Rows from block 7 of the text encoder, named by matrix and row number. Rows with one number belong to one neuron. Each number is 128 + 24 x the weight over its row's rms, rounded and kept within 0 to 255. All counts start at 0. After the name is the row's rms in percent of the matrix's.
# fc1: MLP up (text_encoder.blocks.7.mlp.fc1.weight, 512x256), inputs 0-63
# fc2: MLP down (text_encoder.blocks.7.mlp.fc2.weight, 256x512, transposed), outputs 0-63
fc1.52 119 [134 140 132 143 153 131 136 103 137 109 169 150 181 105 118 140 175 101 115 119 101 132 182 142  61 152 147 124  83 156 122  79 154 137 137 162 124 197  96 166 174 130 117 118  91 128 101 153 205 125 144 118 142 106 133  89 116 149 125 119 123 107  88 115]
fc2.52 233 [105 136 124 135 146 124 108 129 150 122 140 122 118 122 112 122 135 131 143 123 141 166 145 138 157 127 121 126 173  98 139 180  37 133 115 154 142 100 121 129  45 164 131 132 142 155 155 149 110 131 114 134 135 150  95 148 149 131 155 139 166 125 138 143]
fc1.53 103 [140 142 114 132 149 138 135 122  98 133 158 132 150 152 145 109 127 110 136 117  69 109 126 139 115 149 157 151 130 156 141 102 158 124 130 101 165 140 129 160 147 175 100  96 116 147 109 160 135 102 160 107 159 143 131  89 114 142 139 143 128 116 116 118]
fc2.53 123 [100 126 100 131 108 126 119 114 162 132 119 125 115 149  91 147 103 156 129 157 169 123 109 124 155 140 118 102 104  97 155 176  86 147 115 137 175 105 142 116  94 124 130 136 190 136 135 144 123  37 107 142 169 169 146 157 147 129 135 133 137 178 124 158]
fc1.54 094 [150 158 133 131 135 160 161 123 125 171 106 157 100  99 142 108 142 111 151 148 143  92 139  87 118 137 134 144 133 116 152 128 157  92 149  74 119 122 112 141 145 135 113 102 120 103 127 139 143 112 143 143 146 159 102 109 141 121 138  97 132 104  86 144]
fc2.54 051 [127 113 123 136 122 124 103 142 143 119 142 116 132 149 138 121 113 141 158 103 104 193 122 144 146 142 143 140 122  96  99 163 125 151  99 142 152 102 153 121  91 166 142 134 132 128 161 105 114 117 122  94 133 113 125 129 195 145 114 119 127 150 170 142]
fc1.55 102 [100 134 125 122 116 150 124 147 134 103 117 101 102 105 142 139 168 126 113 104 146 116 159 105  86 159 132 156 153 114 142 158 172  99 156 129 108 156 132 172 146 112 148 119 138 116 163  85 123 139 152 125 104 139  72  99  90  90 112  91 124 146 112 166]
fc2.55 078 [112 123 130 135 142 127 107 135 159 123 139 121 127 131 147 143 120  94 141 126 120 165  96 143 134 133 105 113 132 126 129 153  99 133 121 130 132 110 138 126 122 156 137 131 160 129 124  56 121 157 131 136 139 106 155 136  21 138 132 112 122 150 147 108]
fc1.56 085 [ 97 131 134  92 146 152 156 153  97  83 132 137 140 110 124  90 147 152  95 191 125 131 160 129  97 122 129 106 133 158 148 122 134  78 178 105 130 171 149 114 142 114 152  99 145 122 124 163 118 124 132 121 122 134 141 115 107 114 130 113 134  80 141 149]
fc2.56 060 [110 109 111 121 103 126 104 135 149 131 121 105  92 144 180 169 106 111 129 128 148 105  81 136 130 141 132 133 144 125  99 181 184 136 126 134 149 139 166 115 104 143 151 131 156 122 156   7 114 130 131 153 120  92 156 122  86 139 105 130 118 157 161 146]
fc1.57 109 [135 134 162 124 108 165 120 146 110 111 120 122 110  93 119  87 145 140  69 152 124 132 140 143 120 172 100 120 148 176 113 137 118  90 146 104 137 146 119 148 114  64 152 111 147 138 130 150 145 151 119 150 122 131 121 137  98  83 155 150 179  84 120 121]
fc2.57 148 [122 120 124 128 106 123 105 129 157 134 147 131 126 157 153 156 118 102 128 139 117  79 128 147 133 158 114 110 115 124 151 160  86 133 114 115 139 113 162 134  72 147 121 132 157 126  88 104 134  93 136 148 166 131 180 136  97 134 121 124 137 163 123 144]
fc1.58 097 [166 140 154 100  88 194  80 127 122 142 150 168 126 104 160 136 132 133 119 151 141 131 106 114 104 175 118 120 113 118 142 125 161 109 127  87 107 125 114 141 160 111 120  84 138 108 158 142 106 106 139 143 122 108 129 176 118 129 122 132 107 136  82 136]
fc2.58 129 [123 128 121 156 171 125 140 139 106 111 140 112 139 137 155 100 140 131  99 157 134  79  95 162 133 190 116 120  99  96 136 140 148 140 112 143 141 134 143 124 100 102 127 143 133 124 143 106 124 133 128  94  74  94 194 124 115 124 107  95 104 115 161 160]
fc1.59 094 [122 124 104 102 127 137 132 139  95 144 124 136 144 120 167 114 127 139  77 130 133 157 134 146  81 151 176 148 130 133  89 149 144 133 157 126 111 140 125 143 145 121 130  71  85  65 133 113 135 109 138 152  75 133 103 102 125 120 164 171 115 106 144 141]
fc2.59 069 [105 130 102 143 158 116 110 136 117 122 152 119 132 124 122 164 124 117 148 133 136 137  99 135 140 134  90  80 129 126 117 129  69 143 116 140 148 101 137 121 135  87 138 139 129 135 120  56 123 150 124 126 145 131 162 142  25 132 132 146 156 125 186 111]
fc1.60 092 [110 130 160 140 114 161 165  76 182 107 149 116 107 141 156 165 182 137 127 106 159 124 150 109 144 114 123 139 171 157  76 121 139  89 146 127 132 158 125 131 144 134 123 102 142 136 107 127 129 115 148 130 114 163  57 109 113 148 137 113 103 130 142 144]
fc2.60 049 [113 117 133 137 162 118 106 138 154 121 128 117 121 126 114 141 133 100 127 120 101 163 148 139 135 118 116 101 128 112  50 137  57 138 116 144 135 125 139 121 151  90 140 140 153 112 145  82 116 171 137 125 103 122 129 131  96 138 122 113 109 125 163 123]
fc1.61 098 [154 151 130 123 139 131 138 132 160 113 102 113 125  94 129 107 216 103  99 128 137 122 162 136 136 160 119 116 136 153 130 123 117 112 133 133 102 160  94 126 121 106 130 116 119 102 115 133 145 162 147 126 141 117  96  75 127 134 166 113 119 120 113 120]
fc2.61 094 [122 132 120 138 114 123 102 130 132 120 143 122 128 132 100 149 129 194 134 136 178 129 140 140 141 131 138 115 130 120 146 105  78 142 114 140 132 113 114 122  72 153 141 129 111 138 139 145 129 140 118 122  99 109 127 141  96 130 132 130 137 130 138  85]
fc1.62 095 [118 125 114  94 126 138 124  62 108 115 127 141 121 135 127 111 106 114 109 172 153 148 138 118  92 120 162 201 126 128 124 148 129  97 150 114 110 134 126 139 117 114 123 132 129 134 137 114 146 131 130 148 146 141  79 118 120  99  88 141 120 140  99 125]
fc2.62 057 [ 91 108 106 149 146 107 139 151 131 103 151 118 140 129  81 159 104 119 139  70 114 148 135 142 146 108  99 111 132 103 110 131  47 148 124 161 139 112 124 116 177 118 140 150 151 135 172  98 112 157 121 115 107 138 123 136 114 144 115 102 124 142 160 114]
fc1.63 086 [107 142  99 113 111 140 122 126 101  97 142 100 144  81  94 111 131  98  78 188 102 140 141 119 108 138 168 107 141 140 112 120 115 126 125 119 137 151 147 116 147  56 115 145 107 132 158 128 168 119 151 125 118 145  81 112  87  97 163 144  87  91 112 133]
fc2.63 076 [112 105  85 140 128 117 122 120  61 129 169 100 128 148 111 179 111 126 162 117 126 119  45 144 142 144 159 128 103 111 115 135 105 163  86 145 138 132 174 125 151 126 146 140 108 136 141  84 137  80 119 151 105 120 173 141  96 126 104 163 158 152 162 101]
fc1.64 089 [175 138 151 144 118 166 113 108  98 134 130 161 123 104  73  78 160 122 108 115 117 118 135 145 135 162 162 108  81 119 151 139 171  99 144  82 121 123 108 177 134  81 139 117 116 132 128 149 149 104 104 157 147 149 129 121 147  86 129 126 115 124 124 156]
fc2.64 027 [113 125 122 138 154 120 133 133 151 118 130 127 131 138 115 121 113  60 126 121 118 130 170 145 133 131  87 112 112 128  18 103  77 139 131 135 138 123 123 125 113  71 135 136 178 125 123 136 126 169 130 100 128 123 149 139 113 130 121 113 147 134 135 102]
fc1.65 107 [104 160 110 119 147 136 145 126 123  85 128 130 147 126 114 111 100 148 102 174 139 125 150 145 110 142 179 165 119 145 154 135 173 147 167 119 135 139 126 155 123 137 130  95 114 129 129 131 181 139 118 135  95 149 130 123  68 109 138 151 130 138 109 127]
fc2.65 149 [117 105 136 137 114 122 138 131 135 115 157 123 150 136 159 144 118 178 140  72 126 200 141 137 135 125 143 109 142 112 102 129 126 133 119 149 130 143  98 103  94 139 140 141 136 151 171 130 113 186 108  98  97 105  92 134 124 135 129 113 121 188 156 106]
fc1.66 087 [144 130 154 107 138 125 135 141  70 148 153 151 148 103 116 148 115 112 126 123  97 160 124 157  93 115 113 137 108 139 144 109 169 131 119 121  96 162 120 157 135  97  84 114 125 123  88 116 135 123 105 162  79 115 104 124 149 112 121 162 166 120 112 114]
fc2.66 028 [124 119 137 140 117 122 106 132  80 131 144 127 120 136 126 164 124  49 144 112  78 186 126 144 128 124 116  91 104 126  74 124  74 139  97 143 133 122 137 121 122  96 130 133 105 122 118  78 122 132 129 129 159 135 159 136 197 139 120 130 121 153 144  93]
fc1.67 090 [123 144 123 133 151 118 143 121  80 144 113 103 136  57 172 103 161 135 130 149 117 158 118 186  96 186 150 174 144 114 117  82 145  80 107 125 114 143 154 133 123 145 112 125 114 123 174 144  94 149 178 162 129 139 126  87 132 114 127 143  87 114 145 134]
fc2.67 040 [130 127 136 120 110 126 145 139 147 129 102 113 124 119 163 117 135 184 130 120 103 200 156 110 133 122 148 136 175 126 110 123  97 121 123 129 134 137 145 119 124 186 124 129  85 131 172  83 116 161 138 119  93 118 128 111 127 141 138 111  76 120 152 141]
fc1.68 127 [ 92 108 116 142 159 101 125 152 155  94 169 119 122 142 159 120 127 117 134 104 147 136 107 153 161 151 127 124 128 117 103 133 130 170 125 163 166 109 149 112 135 160 152 166 152 122 122  96  95 106 119 111 111 129 152 124 123 179 117 105 122 149 153  97]
fc2.68 309 [145 159 143 100 130 151 141 116 105 161  94 152 141  95 113 123 126 169 104 154 126 104 151  90 103 107 149 142 142 156 144 113 158  97 173  96  99 144  94 150 131 121  98  92 119 126 117 159 132 124 142 159 128 137  99 111 137 113 151 158 146 104  88 143]
fc1.69 118 [124 119 161  92 116 162 169 103 136 114 126 102 104 123 178 107 143 133  90 141 175 145 111 112  96 171 135 156 149 142 154 139 181  85 139  61 116 160  95 112 106 105 111  90 147 150 112 113 129 109 145 112  98 121 119 115 145  54 128 130 116 128 109 165]
fc2.69 153 [109 120 140 137 134 123 123 141  62 116 155 117 123 126 140 145 137 104 135 113 122 143 104 148 131 110 115 100 149 115 140 153 117 129 104 137 122 118 147 119 150 146 142 136 117 124 136  75 108 156 125 137  90 120 134 126 138 140 120 109 110 111 179 127]
fc1.70 087 [139 154 124 135 118 158 119  92 120 155 121 148 153 128  75 121 168 154 105 140  87 164 153 140 152 139  96  97 128 150 144 128  88  88 121 116  92 108 133 155 114 103 123  91 122 121 104 159 126 132 137  95 157 144 122 146 108 122 161 122  97 147 122 137]
fc2.70 058 [ 96 125 116 127 130 120  96 124 231 113 154 110  98 131 193 192 127  87 119 117 163 184 143 140 130 164 161 138 160 118 136 140 138 131 117 151 154 133 120 125  97 122 129 131 107 126 111  63 124 145 124 114 125 119 158 135 108 133 136 122 110 155 161 146]
fc1.71 099 [155 137 180 133 150 168 125 177 123 138 124 132 144 116 127 101 159  98 129 141  93 150 163 109  97  99 151 110 159 149 142 157 126  94 123 101  88 139 130 162 133 142 111 105 129 145 136 115 129 147 153 143 125  95 108  86 145 143 143 129 130 148 142 132]
fc2.71 066 [110 125 110 135 117 126 116 133 160 120 122 121 122 143 149 138 116 161 133 154 134  56 128 148 139 144 113 143 124 117 255 198 101 140 120 128 157 120 130 122  78 130 143 131 149 132 142  83 128 154 128 124 136 132 170 137  78 136 126 111 129 163 130 179]
fc1.72 095 [160 120 137 127 109 128 114 119 150 149 109 143 121 143 166 121 126 135 138 104 119 138 129 106 151 125  90 133 173 138 105 137 163 104 125  86 131 142 122 116 124 114 146 101 124 125 135 120 140 139 128 146 116  94 122  73 149 105 173 140 132 144 121 129]
fc2.72 024 [129 120 119 134 115 127 133 128 105 124 145 121 112 137 152 157 115  54 141 103 141 133  62 131 126 128  93 141 139 121  84 172 131 132 115 132 132 113 151 123 131 198 127 133 148 128 126  17 121 133 127 127 130 176 140 135  87 131 112 124 136 144 136 121]
fc1.73 093 [129 129 134 115 120 117  86  99 133 139 136 168 125 126 146 152 160 139 127 115 150 140 140 106 154 138 151  78 155 129 130 156 118 119 125 105 106 108 150 158 119 133 148  86 135 141  83 154 110  84 131 137 135 119 112 119 144 119 167 164 151  92 115 129]
fc2.73 023 [112 124 120 133 164 123 114 129 224 116 134 125 109 128 143 144 124  88 142 101 104 190 134 138 132 133 122 115 128 122  60 140 102 136 123 140 143 127 114 127 118 123 144 130 140 130 121 113 125 134 127 110 193 132 111 131 216 130 131 125 151 116 151 125]
fc1.74 099 [138 163 142  99 170 127 152 111 126 114 119  94 120  95 162 106 155  77  75 148 138 140 113 130  94 158 115 172 157 112  98 130 154  91 165 104 109 139 145 163 139 110  69  97  88 162 124 107 128 160 140 103 108 136 138 112 108  87 103 144 148  94 157 189]
fc2.74 042 [123 134 141 129 137 127  98 133 145 129 136 129 114 126 139 147 127 140 130 144 101 104 146 139 135 142 121 111 146 120 246 167  72 128 120 125 131 115 121 133 111 103 134 130 123 131 126  71 127 133 125 128 150 101 184 124 127 132 135 119 132 136 149 142]
fc1.75 150 [140 152 118 113 125 142 124  89 119 116 116 124 127 102 113 112 173 148 134 150 131 148 133 125 141 121 141 133 165 131 115 170 107 109 137 108 151 101 142 162 100 161 105  92 146 154 146 170 135 114 153 153 152 145  73 149 155 127 198 167 148 101  85 175]
fc2.75 311 [122 121 115 158 128 117 131 130 199 111 121 124 140 140 122 121 127 120 146  70 127 170 145 135 128 138 118 120 118 137  62  47 128 144 129 163 146 148  94 110 110 175 142 134 134 123 136 154 137 147 134  84 150 105  99 141 162 136 137  94 117 138 108  71]
fc1.76 092 [189 141 155  84 117 170 157  75 150 116  99 150 149 140 133  96 103 131 124 117 138 135 118  98 127 137 136 132 102 147 123 116 144 107 176  92 148 116 114 138 114 147 126  91 132 140 124 165 152 113 122 103 141 143 131 160 129 113 154 124 105 138  75 138]
fc2.76 032 [118 119 122 139 114 129 128 131 197 114 135 121 126 143 170 122 122 154 121 137 146  88 117 142 135 150 119 142 125 116 222 176 158 135 122 136 152 123 122 120 100 154 142 134 143 131 140  62 125 146 120 102 122 131 163 135 137 132 123  93 121 165 143 176]
fc1.77 090 [143 162 146 107 122 162 131 153  99  91 144 103 123 109 124 100 160 123 104 180 109 157 122 140  90 153 178 164 145 115 105 118 133  96 141 133  94 125  91 151 118 133 104 115  83 130 170 154 146 129 146 176  86 112 109 111 109  98 100 185 126 111 154 125]
fc2.77 028 [123 123 113 134 137 124 112 134 162 121 116 119 112 131 174 155 125 135 131 134 121 135 124 124 133 129 126 120 124 131 153 142 149 129 122 127 146 126 150 127 133  87 131 126 104 117 116  42 127 139 134 119 148 112 173 124  21 133 134 126 103 119 162 167]
fc1.78 100 [108 147 133 110 122 147  94 110 138 149 143 115 139  78 109 143 165 141 123 133 102 119 169 100 126 129 132 107 150  98 109 139 137 136 105 141 112 123 117 103 145 116 129 118 110 143 192 155 156 128 105 134 112 143 119 126 110 126 147 146  94 135 129 133]
fc2.78 121 [124 113 125 161 108 117 128 136  59 115 139 110 144 138  92 125 147 121 130 140 140 164 100 151 138 131  96  83 118 121  96 132  42 147  92 151 111 122 159 112 143 112 130 148 110 127 162 106 130 102 119 130  71 118 168 147  71 130 113 130 118 138 143  95]
fc1.79 096 [124 110 134  69 110 183 109  84 120 166 131 135 105 128 145 142 139 112 133 104  87 139 120  87  93 141 160 142 111 125 134 126 148 147 149 139 156 184  98 140 122 125 142 117 109 140 151 123 149  89  89 129 122 139  87 116 147  95 145 145 127 157 128 113]
fc2.79 109 [108 110  94 137 135 113 110 134 154 126 133 113 116 142 123 177 109  90 140 116 115 131  52 136 135 148 113 139 133 130  96 159  89 150 120 150 149 125 152 122 121 135 139 141 149 134 150  21 123 105 127 148 148 119 133 137 122 134 119 137 155 174 144 110]
fc1.80 085 [147 122 165 132  88 123 152  92  93 137 146 132 141 140 138 118 132 116 143 109 129  91 118 134 114 135 159  86 153 170 141 132 161 116 132 133 121 157 125 141 155 137 106  97 158  91  91 121 138 112 146 146 107 121 136 133 145 145 142 118 146 106  99 162]
fc2.80 093 [113 120 128 133  82 122 125 129  67 110 147 121  92 132 101 129 131 132 132 137 180 140 127 150 136 119 118 110 104 126 175 106  86 135 108 145 127 107 106 118  95 116 122 138 106 128 137 121 126 125 121 115  73 145 185 139  59 125 122 128 139 178 130 107]
fc1.81 099 [140 151 156  98 120 117 132 124 127 144 137 138 133 113 118 149 172 103  93 118 133  84 148 100 103 119 125 125 153 158 134 123 125 164 139 136 137 139 147 144 130 149 120 137 130 133 153 128 167 151 150 136 128 147 123  74 112 110 160 120 142 122  71 109]
fc2.81 086 [101 112 110 140 143 119 123 133 194 114 132 114 120 136 140 167 120 102 124 108 139 157  95 141 138 124 137 110 117 114 128 129  99 146 106 148 156 125 149 119 148 133 128 140 134 133 126  32 120 126 119 124 119 156 131 136 116 135 124 113 100 127 170 128]
fc1.82 094 [172 130 111 118  96 119 150 113 141 158 172  78 103 118 114 151 157 171 130 157 122 117 164 145 125 125 163 132 137 126 114 126 128 131 114 146 110 135 124 123 164 154  87 109  88 132 147 150 116  96 149 140 138 132 138 136 129 116 144 129 148 143 138 122]
fc2.82 053 [114 118 119 156 136 117 120 137 143 111 131 110  99 137 149 133 120 114 140 134 148 127 109 150 142 137  93 129 141 120 107 166  75 141 101 147 135 106 156 124 136 136 139 140 146 115 150  73 119 134 127 132 113 125 162 138 152 131 108 115 157 132 153 132]
fc1.83 090 [170 115 148 145 128 153 104 125 146 157 136 163 154 108 135 134 158 106  89 126  71 122 135  97  91 149 126 143 156 144 130  97 132  93 109  85  67 160 118 141 154  93 139 145 134 109 164 111 172 162 113 126 122 100 136 102 119  94 116 124 140 123 119 109]
fc2.83 050 [124 118 116 143 107 120 131 135 191 118 116 121 125 132 135 162 123 209 142  87 126 157 148 126 139 112 128 114 142 124  56  98  94 140 106 144 141 128 126 118 126 194 133 133 107 124 150 120 122 128 127 129 132  94 110 129 166 133 127 121 128 133 133 118]
fc1.84 093 [135 109 127  84  99 159  88 109 110 141  73 165 126 119 107 153 101 134 167 146 132 144 135 108 119  97 120 131 135 162 198 155  96 125 108 120  74 147 135 148 111 134 130 155 152 169 126 125 121 104 110 108 128 135 136 144 145 126 170 132 129 157 104 137]
fc2.84 027 [137 134 122 134 124 128 129 131 218 124 136 118 116 126 150 137 128  52 156 116 109 182  66 129 130 145 122 172 152 119  73 118  75 134  98 141 126 117 149 124 105 236 123 131  90 132 146  23 124 123 138 146 126 110 140 134 121 134 127 129 110 159 130 106]
fc1.85 087 [155 112 182  51 120 151 125 111  81 136 141 153 128 140  63 104 172 128 171 128 100 160 107 123 134 134 177 146 108 129 134 128 149 141 156  96 142 155 119 162 158  81 145 125 148 146 141 134 129  76 116 135 132 140 100 116 171  87 125 145 168 138 104 120]
fc2.85 047 [101 115 121 123 131 118 115 131  67 116 147 122 112 140 118 147 132  60 126 113  75 159  85 150 134 140 150 102 100 107 148 114  85 141 118 144 144 139 133 125 133  31 134 135 164 117 132  88 126  99 128 116 114 147 152 127 184 129 112 117 130 163 148 114]
fc1.86 089 [130 139 140  75 114 158 167 104 157 191  83 139  97 134 128 104 126 120 140 151 106 115 125 121  96 117 125 146 101 126 170 145 162 122 156 107 150 133 145 107 151 100 148 102 173 136 135 129 165 112 130 148 146 153  95 105 165 105 155 127 133 164  84 120]
fc2.86 039 [110 117 118 157 144 119 118 140 126 118 147 123 110 140 107 153 122  89 155 101 135 109 123 143 139 141  87  97 129 109  61 144  69 139 111 146 139 106 146 117 118 133 139 141 188 125 150  94 114 159 132 116 136 118 160 132 100 136 121  98 141 132 162 120]
fc1.87 093 [116 135 115 139 122 100 133 114 108 142 142 142 152 131 135 136 103 141 107 153 158 137 149 138 107 112 151 104 160 137  78  87 158 101 128 189  81 158 128  89 140 114 119 119  78 135 123 184 133 147 132 129 121 165 100 110 154 156 166 126 146 121 122 116]
fc2.87 072 [128 134 147 135 144 119  97 132 106 133 149 130 142 119 102 163 153  79 119 136 131 115 145 144 124 120 118 105 113 112 113 132  99 137 100 155 115 113 123 121 133  94 139 140  97 116 140 123 114 173 126 125 114 128 125 141 111 139 111 129  95 113 154 127]
fc1.88 095 [152 158 132 144 196 163 150 133 113 163 101 123 160  86  98 113 139 146 127 163 108 134 122 154 113 170  92  92 105 130 115 119 129 108 149 130 109 115 105 144 124  81 145 123 155 147 134 163 131 159 121 143 133 134  99 121  96 115 165 142 147  87 103 120]
fc2.88 104 [128 125 133 142 159 121 145 129  74 112 158 134 116 139 119 171 106 138 146 125 135  77 132 150 129 132  88 113  71 119 135  96 122 142 126 137 129 109 129 128 108 101 117 132 168 123  89 138 123 155 120 129 108 134 149 138 107 127 101 131 139 157 120  97]
fc1.89 097 [137 155 134 144 130 158 115 130 150 110  68 147  87  79 110 169 110 157 112 132 120 118 154 109 146 121 117 136 127 116 137 111 147  81 166 109 115 145  82 182 118  79 116 112 139 131 142 170 118 143 146 150 158 117  87 113 151  79  98 164 119 106 147 144]
fc2.89 090 [133 124 147 157 144 121 146 132  61 111 140 137 141 138  93 134 120 164 127 130 176  96 144 142 129 125  62  89  90 130 142  83 134 134 122 135 115 117 104 126 106  83 125 135 129 130 109 184 128 164 120  90  90 116 163 135 143 126 119 108 123 105 132 106]
fc1.90 098 [114 121 136  68 127 118 167  86 106 161 141 144 148 124 121 103 110 104  83 161 133 132 119 110  92 127 157 148 102 149  99 132 124 126 137 115 136 156  85 167 127 121  84 123 109 139  68 161 159  59 139 105 114 164 130 130 154  90 120 131 144 152  97 137]
fc2.90 048 [114 113 120 139 110 116 122 136  90 110 132 122 134 140 100 115 124 128 122 129 149 153 148 149 141 134 110  92  93 113 207 118 104 137 121 137 136 118 107 129 127  41 130 138 107 125 140 165 129 127 126  93 107 137 159 134 103 130 124 116 122 141 138 133]
fc1.91 097 [153 119 172  96  66 173 151  98 107 168 115 153 132 133 131 130 133 137 145 151 150 183 132  77 135 105 118 126 177 105 134 146 102 102 156 105 112 128 136 107  77 173 104 107 131 193 136 151 131 103 124 129 111 135 115  98 157 114 166 134 106 144 130 106]
fc2.91 120 [135 125 137 150 138 122 145 130 138 107 148 135 136 137 139 138  87  92 141  77  97 150 122 130 100 116  74 132 142 154  64 103  93 131 123 127 108 130 134 114 145 157 129 143 134 144  92  73 130 175 139 103 129 120 153 137 114 141 101 115 130 149 124  79]
fc1.92 078 [142 175 131 130 121 144 120 181 105 171 117 132 110 120 101 160 140 150 109 145 131 133 161 114 112 100 122  97 161 138 145 185 179  98 142 133  89 184 130 114 110 150 105 111 109 115  94 117 136 126 124 134 105 119  81  88 103 117 120 127 101 107 116 135]
fc2.92 022 [115 120 129 127 134 117 116 125 157 118 125 124 138 138 116 135 113 120 133 128 131 115 136 144 131 110 148 119 125 136  46 157  48 138 116 133 154 124 135 122 128 143 138 135 153 120 126 130 125 126 132 116 127 160 140 140 151 138 132 104 132 130 124 147]
fc1.93 107 [141 110 123 124 132 152 160 105  79 129 141 134 105 133 156 106 135 125 115 137 146 119  77 108  98 128 123 130 135 134 182 145 180  88 147  86 123 138 117 158 126 140 124  95 139 132 101 126 135  93 139 111 122 146 145 140 107  80 134 141 125 113  98 125]
fc2.93 102 [114 123 110 156 153 121 135 145 102 105 142 106 132 145 133 124 137 119 120 143 124  46  82 175 131 147 116 153 115 110 139 162 127 150 101 137 147 127 158 128 121 145 138 143  90 118 137  55 122 138 133 146  84 128 175 131 115 134 103  98 125  98 140 153]
fc1.94 100 [156 143 169 130 126 157 141 112 133 142  90 170 144 146 117 109 157 117  85 181 133 114 118 122 114 160 136 140 116 109 162 109 176  90 155  70 126 123  94 142 144 105 123 130 101 148 122 183 163 116 131  88 113 136 118  97 128 121 144 119 118  95  79 149]
fc2.94 045 [120 134 132 136 177 125 129 131  52 123 134 126 131 131 127 131 115  79 115 153 127  26 109 142 121 144 106 133 106 125 139 145  92 136 136 127 139 123 135 138 118  87 123 130 112 131 113  81 126 149 135 129 124 148 197 123  52 130 122 111 120 124 140 144]
fc1.95 084 [128 142 150  91 100 187 126  89 108 119 111 146 105 140 133  92 155 100 117 129 142 120 110 139  77 143 154 153 107 139 140 141 159 110 134 103 117 126 121 141 156 150 124 108 157 116 129 142 148 116 100 146 150 169 120 144 188 119 142 160 151 148 109 146]
fc2.95 023 [119 112 125 151 116 120 141 136 123 107 146 113 154 146 114  89 122 141 135 137 152 145 108 154 140 127 123 122  99 112 121 131 113 141 102 147 138 118 124 116 130 155 130 140  77 125 165 121 119 124 132 106  55 154 154 145 137 138 117  92 110 155 137 121]
fc1.96 110 [187 125 147  90  92 153 149  99 126 142 114 108 124 150 133 101 139 140 131 126 138 142 150 107 141  75 117 167 178 136 116 111 108 106 124 103 116 131 120 101  93 152  99 104  99 145 138 116 110 118 109 116 103 127 127  83 129 116 153 133 112 152 123 109]
fc2.96 062 [127 125 132 145 155 124 148 135 113 114 144 129 125 135 129 147 106 109 132 105 105 107 101 133 115 123  58 128 117 134  42 101 135 135 129 129 124 118 145 121 160 139 133 136 163 125 104  50 125 186 137 133 116 117 148 135  74 133 102 108 140 136 141  97]
fc1.97 110 [109 157 155  91 128 181 182 129  94 132 119 138 133 127 123 107 107 148  93 127 133 135 146 111 100  88 159 139 134 105 167 112 158 111 181 107 137 146 128 134 165 121 131  85 123 133 161 158 110 157 121  68 134 155  89 116 148 126 126 106 110 120 123 142]
fc2.97 070 [126 127 137 112 124 127 111 127 190 141 141 128 106 129 146 158 117  82 147 119 141 155  78 119 125 132 170 134 133 118  89 116 154 130 128 137 123 127 144 123 112 156 121 126 142 121 130  82 115  94 137 157 131  64 121 119 147 131 108 129 107 177 148 110]
fc1.98 106 [111 133 155 109 124 138 167 101 148 118 141 135 115 124 146 108 167 134 115 145 162 130 120 126 105 181 163 102 145 124 167 127 141 109 158 122 115 146 112 140 131 130  97 101 152 148 124 130 175 110 153 141 122 133 115 104 130  84 152 137 114 109 104 156]
fc2.98 054 [125 122 116 135 110 124 105 133  94 127 138 118 125 134 146 147 128   0 138 128 126 131  47 134 127 134 116 107 129 125 131 160 105 135 106 134 134 115 174 121 141 117 135 134 118 118 123  56 123 118 127 124 115 112 181 130  56 136 117 125 113 129 152 127]
fc1.99 109 [120 126 137  98  91 150 153  91 133 145 126 146 113 151 104  87 117 109 112 169 131 104 140 150 109 121 157 122  99 169 104 121 136  85 121 102 130 127 158 165 129 149  79 110 138 118  71 160 155  77 141  97 111 148 130 112 178 139 131 142 136 136 132 140]
fc2.99 100 [111 120 124 143  99 114 121 134 106 107 130 118 115 137 102 142 132 160 124 135 195 127 148 160 139 123 109  83  93 113 188 109 131 135 108 150 139 119  94 122 113 102 130 140 100 121 139 158 124 132 126  98 119 163 164 135 138 128 116 112 110 137 138 133]
fc1.100 090 [117 123 152  95 108 137 153  55 143 165 112 103 118  82 112 124 158 110 137 127 141 120  94 131 112 154 122 158 138 152 140 130 136 100 150  84 159 137 104 174 150 124 138 124 142 114 123 147 161 100  97 158 141 127 124 127 152 109 142 117 115 137  65 123]
fc2.100 067 [116 122 126 128 102 123 110 127 122 134 158 124 114 143 127 202 159  85 113 130 108  92  73 154 120 173 119 115 116 113 177 141 137 133  78 139 143 128 146 121 142 140 135 146 122 120  98  32 130 108 109 139 141 132 203 125 142 135 113  77 114 144 148 143]
fc1.101 092 [104 129 121  82 187 161 104 120 138 102 132 114 128 147 127  86 131 108 125  93 110 174 107 154 103 140 171 157  89 129 134 107 153 119 153 109 134 165 123 138 140  97  89  93 124 141 132 116 162 131 141 118 138 118  88 112 114  93 171 143 134 150 146 129]
fc2.101 033 [112 118 127 136 124 120 129 134 123 117 145 121 126 136 131 140 124  87 133 120 116 131  92 148 138 134 100 119 128 114 127 147  57 138 109 143 140 113 132 119 122 131 140 140 158 127 144  64 119 143 126 116 126 190 169 138 181 137 118 106 128 144 140 119]
fc1.102 098 [168 142 169 129  90 155 112 145 137 175 141 140 156  90 133 145 167 117  85 132 128 112 157 124 132 139 130  97 192  96 152 161  88 130 146 139  79 144 132 125 142 105 128 126 116 116 128 157 147 131 132 103 120 129 165 103 143 149 153 115 102  83 108 148]
fc2.102 158 [105 106 130 154 124  95 103 152 189 105 138 118  98 141 127 167 131 143 132 100 115 139 169 151 151 138 115 121 139 106 128 142  53 159  96 175 165 127 108  97  89 127 155 159 138 121 188 104 123 151 124 111 116 121 128 132 126 138 104  80 142 155 139 139]
fc1.103 098 [146 149  86  83 146 128 118 129 129 142  99 108 100 117 140  92 151 131 102 132 108 103 131 115 126 112 150 121 130 129 121 122 147 113 204 131 145 167 121 188 119 102 121  78 113 131 125 151 114  98 129 115 160 121  89 135  98 115 138 166 150 130 126  85]
fc2.103 173 [112 110 100 148 137  99 102 146 157 131 158 105 130 139 109 144 109 107 186  92 109 148 135 143 147 110 124 124 118  91  94 122  81 165 102 168 150 102 165 110 116 148 143 143 130 116 151 115 109 127 160 144 140 128 136 138 104 154  98 133  99 163 153 119]
fc1.104 105 [139 129  92  69 122 118  89 106 121 162  89 133 135 132 118 128 116  84 106 175 151 128 131 152 129  98 159 117 120 131 100 185  80 116 148  96 119 115 132 114 135  90 107 141  90 156 113 138 119 144 111 120 128 130 106 129 117 140 152 192  99 149 132 125]
fc2.104 050 [114 125 115 131 119 122 128 128 149 129 138 124 118 132 123 167 111 109 153 105 154 141 118 127 139 122 111 119 137 121 113 145  76 129 114 139 145 112 129 122 116 166 125 132 150 139 125 105 118 130 129 125 170 173 133 137 181 135 132 125 135 151 153 133]